From a checkpoint of a small contrastive image-text model.
Model: 31.1M parameters, 48-pixel images, encoder arch swin, encoder norm layernorm, encoder moe expert_choice, encoder depths [2, 2, 5, 2], encoder widths [64, 128, 256, 512], text encoder width 128, text encoder layers 12, text encoder activation star_relu.
Training: adamw at rate 0.0013, 5900 steps, batches of 512.
Data: trained on numbers of one to four digits printed on busy colour backdrops, 147500 training examples, 20.5 epochs.
Rows from block 7 of the image encoder of a small contrastive image-text model, named by matrix and row number. Rows with one number within an expert belong to one neuron, the router's apart. Each number is 128 + 32 x the weight over its row's rms, rounded and kept within 0 to 255. All counts start at 0. Numbers have three digits each.
After each expert's rows are labels from the 100 images, of 14848, where the router gives the expert most weight on average: "top examples" is what is common among them. Only what is clearly more common there than usual is listed. The data: numbers of one to four digits printed on busy colour backdrops. In brackets: how many of the 100, against the usual share in percent.
# router: router (encoder.blocks.7.mlp.router.weight, 32x256), inputs 128-255
# gate: expert gate (encoder.blocks.7.mlp.gate, 32x128x256), inputs 128-255
# up: expert up (encoder.blocks.7.mlp.up, 32x128x256), inputs 128-255
# down: expert down (encoder.blocks.7.mlp.down, 32x256x128, transposed), outputs 128-255

# expert 26
router.26:136154075110122139122083188138164152132109148172100129077119156151120200152126107148159167131071137143138094139106104077151079092096182144156119202110119109145158156118121121079100095090067132137152143139135102131151153150166127163119075143164089117080090097072205107131102161100182144139117141159072107099089109168084172175166094101113166158089159101116156128169078095114122109105137
gate.0:098103139092104111092095166075137103125215121137132107110174154170212107114138171149149139116120152101196118208114113138159063146109138178040118138122076070136145158111187108185155127134099128117139147077158094114116131113135096107139150114162093178163124068138109104122072126113131134136114109139192113113119115130105116152132105096096160111163083047143152126164145127071128180171102
up.0:120132148122181146140077169127128148121153160188147149076169143171123146157187130131117142183107120137135131140083103082165103068119140092105066113155083081106137169151184114090064078128080110181100117159166124136182169117163044126161159149158090137115116114125182053135124077136153095184145119126110139169090097144126099127145074105167163102107120146135170209140079128096128133165072
down.0:166151092106122081173125076111123095162090106088133177169127094066117189136135118142116154150119084196133120144170159144147142130134114146088203212101187153168145104113122131118169179134124160086125164167176136068088102164132140175042136085169143146100149139141153123099110097130101076107092153161096079112151076124168159152196101110111103154120149157149087092129123115044116095065181
gate.1:104079100105105140074141104153155157080159128156123131093141103123186119146109160073122109089133135113107090125113090155146123080137113073138090096136082148185117184175123075142133133152173117155094106121119130145169190123058065095156130157123184119197085139158104109156130140136129135147117070106166140144133119124163103130165132096153062065141151106052133112148156200152196215182120
up.1:144110097171129100098164075099118180113152106140058140103123158086150157118130107123196111112110084162165104156125073122141091115072136118152070173120129130167124131073145123127133106146061166158137147126100152096144122134120186106111062161175089100127062130102166099171101139067113144122141092023140083119069122171099147141198187101111117158129174103133097166159140177146117131120128
down.1:091184135178137146119153123200164143192067113114129147202076099163110145134151108126092113123116189113069154138106152118101168108140109148128149081128112118073111171140151163104093117137144104093104094031091078151071139169160158156091176122058159061148149135155136133103207168134194126059124115111137119104121158073111131119149156170115110171104073117125121135190109111168157133107174
gate.2:169078152132096117085160131126064102056174110129128116125139078071166161125087127084149115068116120151126126066148119135176142147145159102131112131121140176194129142140104128109156119143159152168068056159116194065114134135079103113152075086136145135161168144125112131137115064119041104148138158144132133153132099132170071118105129098103119056150154145094113150080167177120067132138160
up.2:157078146207073097098117063161117140052136123139127115116092083081128145137107121070174144086141145112128101102158142186188142058130171135120165170104118162176123134187139135112132142135163153185090080127126136063107151154120130146138111130119135098199127132115160134106090120133054157112150148134141118195132137108167121128123159109142109066147156134109100099095151143146090148129145
down.2:095099149079159096114127169166141102161099089062095124181208114124145152130092131148105095115095184154151135169129148074155089159123171179119171137127156166145081130140055102151189115139087144083140069118106105124115073115060139087076119102127114189159128060110136142134143123028105174091073136169128109091114113118082108128097140177124100149164115130116157086138109130135144156118099
top examples: on a plate (85 vs 40.2)

# expert 21
router.21:143161175173199074155113084171144166175164104095087153186159091115092165127160189116121134108119078159124140153091189150159156109100152173087101121083175133141115100140158141100153135160095152096152100075120172071080135153161183157074104163099100140098144151131132115066111120109099094110135117092138111076125149093142169161169143154115130181164073155140161084112133156093153077106164
gate.0:057157057112112145141079125144140149115071145138089125093120164135078078111145118155145179164095218172163116137176124095130152105129112086137053154156072119116119119195130147113090129101117118168118206094146086172128112133112095147106185142136135093115129110111117126127114122148171148161062138156100107165099102123127124138154131154195119174084226128065119175180069120164163172125190
up.0:126142045144142107177090123175148154145072146130121149146148102063093150096126092103148149137112137142107136152150169126180166081093084103115158175092138157145123089181142111120157195118103156133092165103121102118090125121147128182135083146138175106102138178089123117094107134205137130100124117104087072122113170075141135119170158156186107192134187095138120101112117129104131118134187
down.0:121106106131123105129080145128148158125121162109064169148165189104147163131143152122132127105064142173176120183147089149176088151079152135114129166126118153128106137108158129133144133121087104113131124124103080121125117123092162096122124158191103136151113074076147110101137151056180148124130110104198075113099120170118147170170155070081121104123112071049178131146127141135121162142126
gate.1:115080136079136152118129101163097058103106107105143097140115083103092135104125069097111156129099131123082124073143129085149170075141146110141191129115131147138152153179075104114174095095160122181130129131075107090146120177081096151121143073121164151165165128199138131137163123092082135086111181161137127139141147115090032140086127079147091121152161117096132132158130059137191132129133
up.1:083108112114086140139152151178193147109132137100134123154112114107140078120156209133107070172164187071130110112155111157152089135176100151081042080168142117109141143104154141211104178153140127087137143138126116124156094072138097134138182099102139096131088129146125157111186150145133136139076136136156189110179126106152219098122134212151155120095079150096110115119127146134167143145135
down.1:111075079107126122129092137131133101125130181156113077123137155122147111076091137148151168152133122144191135159162108165148164135131095055066109138131093079144154127165156111136183137115116119183146137057109149133142139143103111132141148117202143183129127126145133100089153123153118095169101111152166105143170078160152075082193173104182152092171138062136123173087141109141130156182138
gate.2:138093173165088098108186103190169148038104140115144122139080078110191146159098133123152121114109161077173084145141129135144116112125131158127063145107129140199118172100116135210127087111191142106080118128105094089150120073114169115124137140123106136158149173144116149173124223132154204135088143102101156203136108120120165135093109112130132103092107169106103106138113111086167145133119
up.2:116126101148153104158076115086142173120176171116108135079142171083116133131105148154189125067142115116116096193140135213130094159072167103097124135096136082154144099147146119153142158146098144099135145112138148170115160154128164135121065179157132138123070115107166121094081148140094101157133060068174055114116125118131172122188165112163168090138128094128094103109147167152109147162123
down.2:142120118147165172117191164160195166126130117180143166161152147106162160160174163108141086122103129082130118145079126124145073172139141167138177104126157155130104162071153102183088127130093180098124113191082102143161157114133108075154064176069127104127089103108110125160134151131136148151110094067132175091081148112129145123124138161098138105124064156089145120097129148079120144193050
top examples: the digit 0 (55 vs 22.6); grey ink (30 vs 8.1); last digit: 0 (25 vs 9.9)

# expert 12
router.12:145104139176152115157119185096164165111129175107179097084098108104170152146110131161163155112113097086153086132105151146137095132095094087080124114097157100165185131096127153166102130082117160134129098179144126115151173111173161155163092182159103176097086173116108148184086159203112110115132094085070092158122097149164152123141110138168163130091089103168119065121121084082111126148111
gate.0:166085091094057153087144133129115069116135133148145089091117065153160124089100096087127119085124119113138115109138110159125140175137095097113158086123116105114144117102133085148178144138175156120158135147202124148140057182068109137140182059115192181122147096147057117149149104140138127141082137179140118150187159159156073104119180166138142152149111113086127123112169129145143161110162
up.0:166113136121176120088114076111102095143125126145089180123204131191132162150156119076138155098098090157116134121112116118087102111126162157144158127093073128114114147124142077086157089150092132133116146112077090102094123141073104068084136119131111146178128080140161095115136106060111113076178121137165064151096171147117081206127100125130131097124118087189194136139169159154133158163126
down.0:115140133141167043115124088166180170115148133035189185081119069125118123165163096103131163105104162096140153090155132140150117092141167126104156150061107140131171159145178133159133119159137139120083100113073129093083096139122163145108089135124121141155177144171113135080126155137139118102135108099115085111175079088130154203158096121068147116114100125089116081130106130147154120098101
gate.1:175083145089105142087205133177110100129099078113144106159122093138140142139141067074071103178119108107083133106098111115118155089159093126136171069127108173132105168128075089104131132094216155160091111151110122098154110143071114134148184082102151132169209172188130078155178097112128141095104201165094134168177147120147084154085157150157082118158113163169145141120137114117178120162153
up.1:079174111078121161183101136063092103126156149114121119169138199120066115097065097212124145111116154147151120139165150124111096185146083101158129139173170124075151084136143092131157154145110136124180181133131099184114070087146142140115134061165146129071140107099119162085126103108108118118091132167162143124124102136149161093112131135076165157126135119134117179102123123139101082097123
down.1:125101150089194096167120063212132142126065139093147196188174086084129162133139176107100139102114139149100144126147174130181138100114167136097206095141133131141106151137113101136176094144141120140073087100085110143117208105108163140113115105129145119135137142171142098086133150105139107094093122149113117092122092073106134152158130211144067096136143136104123048113096123076182151152110
gate.2:111127129118107136124106105111113111102133128159140146180134133120123110136093196079086113057175142153093155152177180194135133176175145167092131170160151171129159087180154118110155138170136153092165163101113161155050135123136120174106118101073173153138151133158077152081109101134122061150043166144126104133199126052154143152085087147150095101165138108135087103059120165162129126124181
up.2:121150122142129095172066199082167107129136166104184079088125128112144127115078155183136179114151104090140118123200182156167100175089132098084121155096163065150238087134142133160142206089097176129143129134166137139086115122162113198126121131148110211107130131116095140099082147149094098133100151115122087088169088136126152129138082125162164113160095092173067081112144088109125122118118
down.2:114085067143113159091156153107106148175141196194143109101140143173156073065116150118119097100116120156103152182110100132103119129130109131124144127121072134118091137173130104154118146104117123147107136119193162180138208123101078101152170166122108124116097117101068087161099093148119114196058097116145159167109147138101081117131143149164120100136153061107125189108176134153101180211163
top examples: length: four (73 vs 25.2)

# expert 2
router.2:161125126087184144102161082155117087153131094162164114165177059141147096127110119112103144097106131101096137141110175091141125095111124171085156173084108127151114160110132078110181130132104185087084152124146109102076146126101118116087160089097165209125172168182078072126135128098092118109076172129154116093108166107079090169097139166166146145204129109172106112143164102102190125142125
gate.0:166171171103126124093167110156111088153115130141143129167138087160154120163156106133086099153123192066146086167106119089079112115153102183121125136139111129122090157081075126118154114120162132126096128158096070096125109126083185104117167082104105136161175142162129130170154161086143193043119155137154122115112180165068125120067155178111139156147087125155156108156138108134166174155098
up.0:155134139108158135103179075178082095145119112132158123184157067143139091129132109115092115123112166085095124169119146077142130095129136180097132127094097129133072163112113088123175107116122133115094120130119081091095126115092136103101175110105149169150182159194094080123171138091108155073074142106168118104101140124068084132086151182139140147186103118152127119160170106112171154163101
down.0:130173074125116117168104139127094104111147157169179110097129130142123110118085135122115147119160105117043151132170158131142153088139127127131147181106101148109179100212141069082134164122139123076104148151160148144060131086124099156157140106093143155144179179146153098073089088075112113137128153168082100131124103120150102139122088114183109072135159133198076097099168125147115108141135
gate.1:111091178090142125088135099101119108163177162143110084105167136191110104090131113174166130118102127180197152158116077115069099147095108077133103095142074102102119163097097106108146103133090093134163168081161098149147167111108107085098169142178101125122106068116139111145144122101092142142102072115196129142062145200107120110133163085147166148135164081107168208172119112152129145166107
up.1:184102162092149117065178079085057079154193094141098067105168122158125111124064079113165138091124102171145171136116075120079104159101165146129131145093127141116114138106109080098195093160086157130136162081155135121108122140067142095068124089168119184104161101142118097129143088074086114143104147140189117115121142168103075107130178075111166124162150084129149177102166122139136129136136
down.1:123188135164200129131160144083082131134193139117099109160150187115138150121073147137092074098161121115096139191087142180109107162125132167122154136119200185096087090149126145105134144161091175056163070099166164156087108105179143107108102153127132150089114158096108135076145105079107101157134150099171155073133101113153156073129102121114086148122103174131149105069156151088076094140118
gate.2:169168164124133155110105099045080082160168133058061092122162130169134229119152119097126158104130092136197149155113107118090139168147143161121170143113157153075130096059153144087167111151093128140189098098164148090146067206120182129066099111135114142122126043135098110106168119107105126076168148109182099084143146191091154116113149108080139153118078107111157090116136097096128093092148
up.2:081120077160102123162097118167178209112074133134153167134120116070144077113132192168122103171142108134141109119147135185174139125111084126102110148195141116195133130134153155204054164109142175152080175158112137158131136114172085150140126199115106079110081147089146139141129120194130112154118088074100118138112138091188158133151099184140082118109155135096083164133060178149124138121151
down.2:132137118107137152102086175112084109182147158157113101097120140207148135102139137146133126080141153089132129192117140140065147113146122188121122119115073120095100110157181124048172140119100111121116134099177115184088140138136139136176177126165115174115163118181120107112154103106163125107136129149167083110132176163096136082115151120171151105177073108151144104150150162123171148205168
top examples: length: two (77 vs 25.2); the digit 8 (52 vs 23.3); last digit: 8 (27 vs 10.1); first digit: 8 (27 vs 10.4)

# expert 14
router.14:147115093119182114165118055183151155140127072109107160163163145117115172140133165095084146113088106140084143128134200153175107129108170163100151124085169142119118114124171097117150094160085153082128129107104110147092103125117089146122085161103181145097134116135163091081194142116168112144087121092116142072147120085137130161164117152087159133150100158118149096123117157085168066112099
gate.0:123110137149130116131110166133129073102123127099131104134100072157152164102123087147133117145115170101169067092130134109105135124144155115164127105157154133171122160110065132139121102035181081151145067074153105141161128116133160120120110127147106133163135093124130177169112208171111204119158170158137167065125156134113140108062099144109093128096116156131183103176074094126157125093091
up.0:060164143104164198164151104081136157110159105106117107138136197117109113134105162170074085137174159123129129184134121158123072203157106130137127124205108098070144115133146155132106140178079124096183129151054140176128131137148138127147127141134111144082074115114112158116104095094139101146159112141140127158149102148106182073146175143119125143119131104111056111088140141127127159195095
down.0:070099178127135119202129127112104070174134150132108114165134099125097118111140167149101111103147176092083152197118130100127106119154113163082125138195117079120099134168126108126162118130086073136160120106125166081102152145119166119161119079130114161116120162208092112091182108123107134101142138143131139075129151145095134085107153177145136165157121083119110046126162140109175163160099
gate.1:094101105110122156110147178103090132150148120148147131143209151128111106071125174133148120142108161168160125173085093109094109138135072152152161123148101151106074141170096133096166168100145117145115153118108115097114119073118171070117178145139131111142138107169088129142124079094076116109209117101204074122046136141150102125094150129180039111169147117123154155141135112096079181156103
up.1:138131106117189123136170087205135159182122096102120184150147145113102122147108119144156151128089174146124125100133151114175152125062158151122220156063163134130107133148136099108164129157136125102075138117112109113093094169072167115146098149109119110128132159152168073089139131092176150080113116079123107127122106131104089143177178165094123162136133136149111095144146129097153106110110
down.1:123159109108134164112143120112134160179064068146146142099191111147108077104176125151129121131144116150162139122119113155046140147173099096136147101179099108057131112094157153117081170139095152143123187095180113157127094174119101130072173169129192094115107060080129131132144125152123085145159094111131110103127142152172106098160131122166131165081141120108149189120126136205134157099151
gate.2:138152115121130154118075123101134102150119112076092148115155148157075141146175111143115128166135098148134148094126111143065119128190165117140155086163146134071163094114118180072128135110117120224165155107069121116140110202144119166085128114132150116101133052123166154127170127118121125095210131165145056084182137117153116151111116100104140127117102145118149146158085111147153133096165
up.2:169165089146187144159097038150134138161060099074097164167133151093089147165141127140099158143130118151108146086162174142130128117145158137131157119110186118107150100091144153099157101111094139169152126131032083130107098186139126189067109125132164130083144125148175145107165158106155115048130165146091073087158132091153132150110127173077138140113103142155148091128100129132160065058149
down.2:169151087165074124121119152133148171089069124114178207107143129158159159148189154110085141132128137095103175122078118128105098112137144163136175131101127185109073138117173169146081137119126117135115100192177057128138104118127114131175116176086191088121110083121140141124170136146182143141155103066109131144140119083146160179118070147129100111072081148131179086155092141105109121102117
top examples: first digit: 0 (27 vs 9.8)

# expert 9
router.9:076103151118126113089154189138100147141173102156095129149185088145127119101136170102121065126144106157126137148091108167130130168129089165174073168182151152187097142097104108114108126136159129047157097092205179146143195060179150116129122139114080130123107091106082164164160091080078124200105145141157221110084122126164168159119140150127072125146132168102139168093107164095110125146142
gate.0:104141147148073116074188135183094148121115103110121153138093101100114093129099099113153105120141190115124105125155095115090186109124113104166111147110104172133103125170105155125116140119222130131099154127145143107118078133064160124105147123105112090172143178111152121159152154129167169067178117108094131157138101111114066087134179165146035127126179158124125154126143124185124159128182
up.0:133080066099097120158070134102148100040155118113160107085188128097147082074089130165177193091115110119140086104172153169182072145089148080149109149138138095179158116128133114200157161105101107164113163145103102192117136089162054140190079117147194166144102104131115159106084122158066150167106107109139140123118138105128119151117109063164143120147184126146115165169150101105113152129083
down.0:125087142114114093106129163139124122076171114131142133157172103140147157159125168107133162127100153117166121127154103101162065140096173152077110145104116160155171136095132104163150060134114113112099096083133090134117121109103123120151122157111092153145128104141153106108139146109114196158048112099134151103112077099111137188113111161110153078098074103083114117157086146084122144128105
gate.1:079114155070150094187132152073115075168094227094111105089109178161081165099096135130137120095157112125104123109123126139053097104144118069182099122145104116102136097151112106098160127137101104118139102102139141181112194159116125151123146077185116143124148101113194136115160138127149111119148146173103103067158099177132126139127143099151142147077112120084118098147137095151155110130164
up.1:073146147159177188167089148114098114154131223135092129165109175121149149109106165095098118063125135161092129132086135146138074149164141132121098109135126096129099102146116156101158053114088093155171079080137137206130196155182116137104149116133084129078119080105110140118130141151153106168100177149127147120126086119097129104107100143106145150120123110068156092094137086132122092155140
down.1:139194155155183121151118107126055107158144081077111123109157128183095173160147137110106174152131111069121174139133172074107090112145216186116132126138123142093153154119145150059122096129069093124123142121176101145062134141171118152108112111118105179098187076121164123084187111101092154140158165103135167071118110139076167177109098093113179160159106164110144091102089162102116059145090
gate.2:148122107154032128147125109108109149071120098142153153182107122102171120164131186089074111095161120104080153149160106203138091156183154162090155124137156160135123098134174168141089142155172145108158125147080137146117110068132085138134134142077192118156126122144110185135172103130116102153088138118123107166166113093201173136090095117152085067114101159141089113111132151169119160103158
up.2:112147185099221137122101134158152112161144134125090088085135101147094120110103065179177162122109142145181084088122127046122162092091107099166040098142101086148148153138071089094148139107094106129118155070147134104118131133143156126117158117169047168117113179122156112144079149115135163137142128145132177105089169146087122116146174114138176221171152112163142154169115097093141102141124
down.2:146109146145152156121204118111115119136146168138095155126161153066109173156181139165079052173140138179155146133077095153119127163140083087156118076159160102123136135127167128139069151162127172182134141160129186136141147145127179052099125107210109106095084184074117087160104088140110090127164090118148086141147125169128130069159168121083122150125117139116140151092191145122114129175106
top examples: length: one (96 vs 24.5); the digit 7 (62 vs 22.6); first digit: 7 (61 vs 9.9); last digit: 7 (60 vs 9.9)

# expert 5
router.5:135144140080158133110081107138151143184107059159132116158141120154095101105128122182130148188082083161157109082154143101114177167127104117106180157149137082131170118106122135089106158129124193121160184107132152111114080152141120176058151130141097154100126113106121097139079119129098087116104173133098127086100121144138105150175118149124160152114122120202086179136085120132145076078162
gate.0:137135132129153137103120188122044081127154147173156100117146113188152124115117132081137139108123152103083159155106095097142085062145169128147153125100085167123080130159121118116168090105123051127108065112149120124142183097091130090177169112133105145180182107179133100105164081092111144110201148147169143137089087139079108136076132101120087102154108091115153092127152108103123156169078
up.0:111134164120132096113134093120151122176125134140104100117080116106153124137150148099104149138111124148143097142158156202152202117135114117065154133137126069139155121120158130094125154127187147155072141118071194101064193158106133149122162084144129130165144130138158091112094119201128125089122135147125069168142170142133103126162120175136119124110184074114121128101128104173182158140181
down.0:107141105162122122125104128109116174147104122162146162125153170191100146114154185143158161092116136130115163178107115171144068133124162143137166144097149166076094082084145113133100148096099093112147125124157110163119124094133176081165124199079143074116126048109106180071168147085186130172133060060137149098142105095117167128144099082131144086037075135089138122164089183124057149123108
gate.1:133092121102139150114119139106097109111126162184106091091098131101165142123099121103127092131116109168115133131144110153099154107157093094105134049133112095146116131182136115097133153112164120208132091110103181138149151151108069115156159097191124136153106185131151077128091056126080077124121125144159077163152137174149044068165159156198115076144150073154144146100176129133135168200159
up.1:133155091117176137181123176114098134145142143094155137132170143166088142108119121198140161114113163121152090207112153085145079122061139135140118164038108135113114125088128091153138128113039106079106151141166089116105108104172168083138137177167124153095105096122156130089139155138155155105139105078110114099052107106106163165109145140134123170127103124143153072126113119077085079112067
down.1:125120150097177160178111091093132105197153165092075097113165163159098106093174168184113085164115099138153120160132131189111152160142100141114070104203095119125140109172169110118122175167119130156140146125182149150114176153137082113143164090196148127063092107113122134112174125133107089131186109191161134122115180167112115137133136155138132116126141114014126156091125112122136138147161
gate.2:161150135116149102104151112073153128136168132083113119133165138166104165170137129204151141159087151094170104151140096114079089171111150146135130186101104098093162108040119131131123148142067150072179144111147127135153075146089180117112145103167082149111121091119180113138073188086120151080150119155125097075107138202083172151145160114084202132119046099161129157157105126134127090103113
up.2:179092158107098094121110098132178080087165096192138077166102163129177132130094143124112152132112104099134073185129154108161097138138152148070053115138106114207119120144169109163135087110129152140137111169158083169121142031150119164153130106085122165154116146078135169120143164093140161180072137136102176184135154158165135139114090133143173069104136123145174196126117073120106088125134
down.2:133117177102142093151091152120124147149189115108129127123164112081083119090194193089101125115142084112156151196087099193205149145128130139096158105144135083138118092110164149116113162167118161172085091120129149119101169180160115123111088174195146115100095086137064102093116100169086074160168127112197160105137092122141126081155115133111104127182107133074136132110146168069137149194134
top examples: length: two (53 vs 25.2)

# expert 28
router.28:082118139124147132137111083148136160179155163116080127123113119120154079035113149108130138111121081156066117073117108182104164157134132093197076056164157117140093150139090109126109136129143108114166083063183186155143213120162120154096103154105109102063082074095134162139147124139110069204137114112135190128100136111180119117141127122072130099118173156116123155107147177162132078108166
gate.0:163123119155031167094141096134120129083087110189110155137104107097184160173148106040096098130127141162131123147148138139103154111165120126103130111156136158115090105140158176113103125139204131189142125145089132110165131158101127135155170108086149083174142158157117146172143122147143141093148152128135101182182144132154104086108123161113101115130124120096111132128104160216110183148196
up.0:108107141097143165134119161172124087142101177140145101124141119177127107080122126134109186103081151112107102095110145070130088104120152141144171144080103095126134179104089098130184072086091080130108091114122063125107147141113118134140174084165087159116173082150129083118126149113175135100110167160152137106089160117082104176103102135112122143166112062183181095182102067087174109140099
down.0:064140155127115096149151148139148150133206122075144135127144077131136106165161135162160099145155161075139133135101080091119094174117124144146053155158129120123124152082069117214096097169070087063129142139126118148157124100121168112136097143104084129098087095137118183129137139134131162135138069070131202132114088144113197128136169151084109164114123161102090116155138156121128155113080
gate.1:143148102131096118101082194063106134119130222162079115076101178117151173110061068137211160065058120190163133142154118118114142161113116083115170203132120131103148101110135128096149136128134113135131162069139150148118125149119193153136133137198118095125119132080090091092062130143146094129126134141141061146110133160119129085152148092141117156116180022145137116123139111188082170148173
up.1:136091172101104119184108111131132138140064058049139131169170103177104115103198192137052144174154138100151144105121114136076122119198148093129141036160106119078123137142133166093106094088158105173153120129109064126132086149111079124078197125141176136127160060179163169147229159088138112094158114112162136105143123106141102138110117155153098071114086178129155126172107106149186115113111
down.1:098167091171087144181116133097139153091118113099131134163080157133113157132111137202123124150164127064128072119167162160096106148141130143108079132149132106094184095099161137129079138173089119092177155177152149181097058122211135181136129113087130124130129104105122176113162165147147126108126103127063111066157119104185210127121108131116168171122089206177094067152130115144107095094099
gate.2:115106075091123138085159124162143098117098149155186131081106099108130072093101098164141138118124133085080095105141109143135160091097099064156159164110070104163175165145116028140164165105154108129079158142168112155119141119095084127154197088141151170162110121143153113146111145147139143118135120157088115132114161140109070141141134128178152111154193059132096175169176084180171160140128
up.2:098071130119164188135144090167192168100086085115093149147111126090062108166089150122113118107089174166150123069147160134147144135095122123079113141124148097139190135140076100181156126104203201084095199085065151161151135149128167172097105156106139124127122169103134175103112152185114145124071173136061128115123108087135132096113119175124134131101154141078098135110127117169154142069154
down.2:107141058042093163142143135134139067165115201086159156100145103087142113139104158091113095090132121119107112128139123134153079149122101114133122165116100129129127132129164080205138138089132083114090142079120100205099130150135123073139086127127189164172143080123130137133142105092169135098102138158135144126163117097152106228065072150159084143098155075139106157149112104171151177114108
top examples: length: one (100 vs 24.5); the digit 7 (61 vs 22.6); last digit: 7 (61 vs 9.9); orange ink (36 vs 8.4)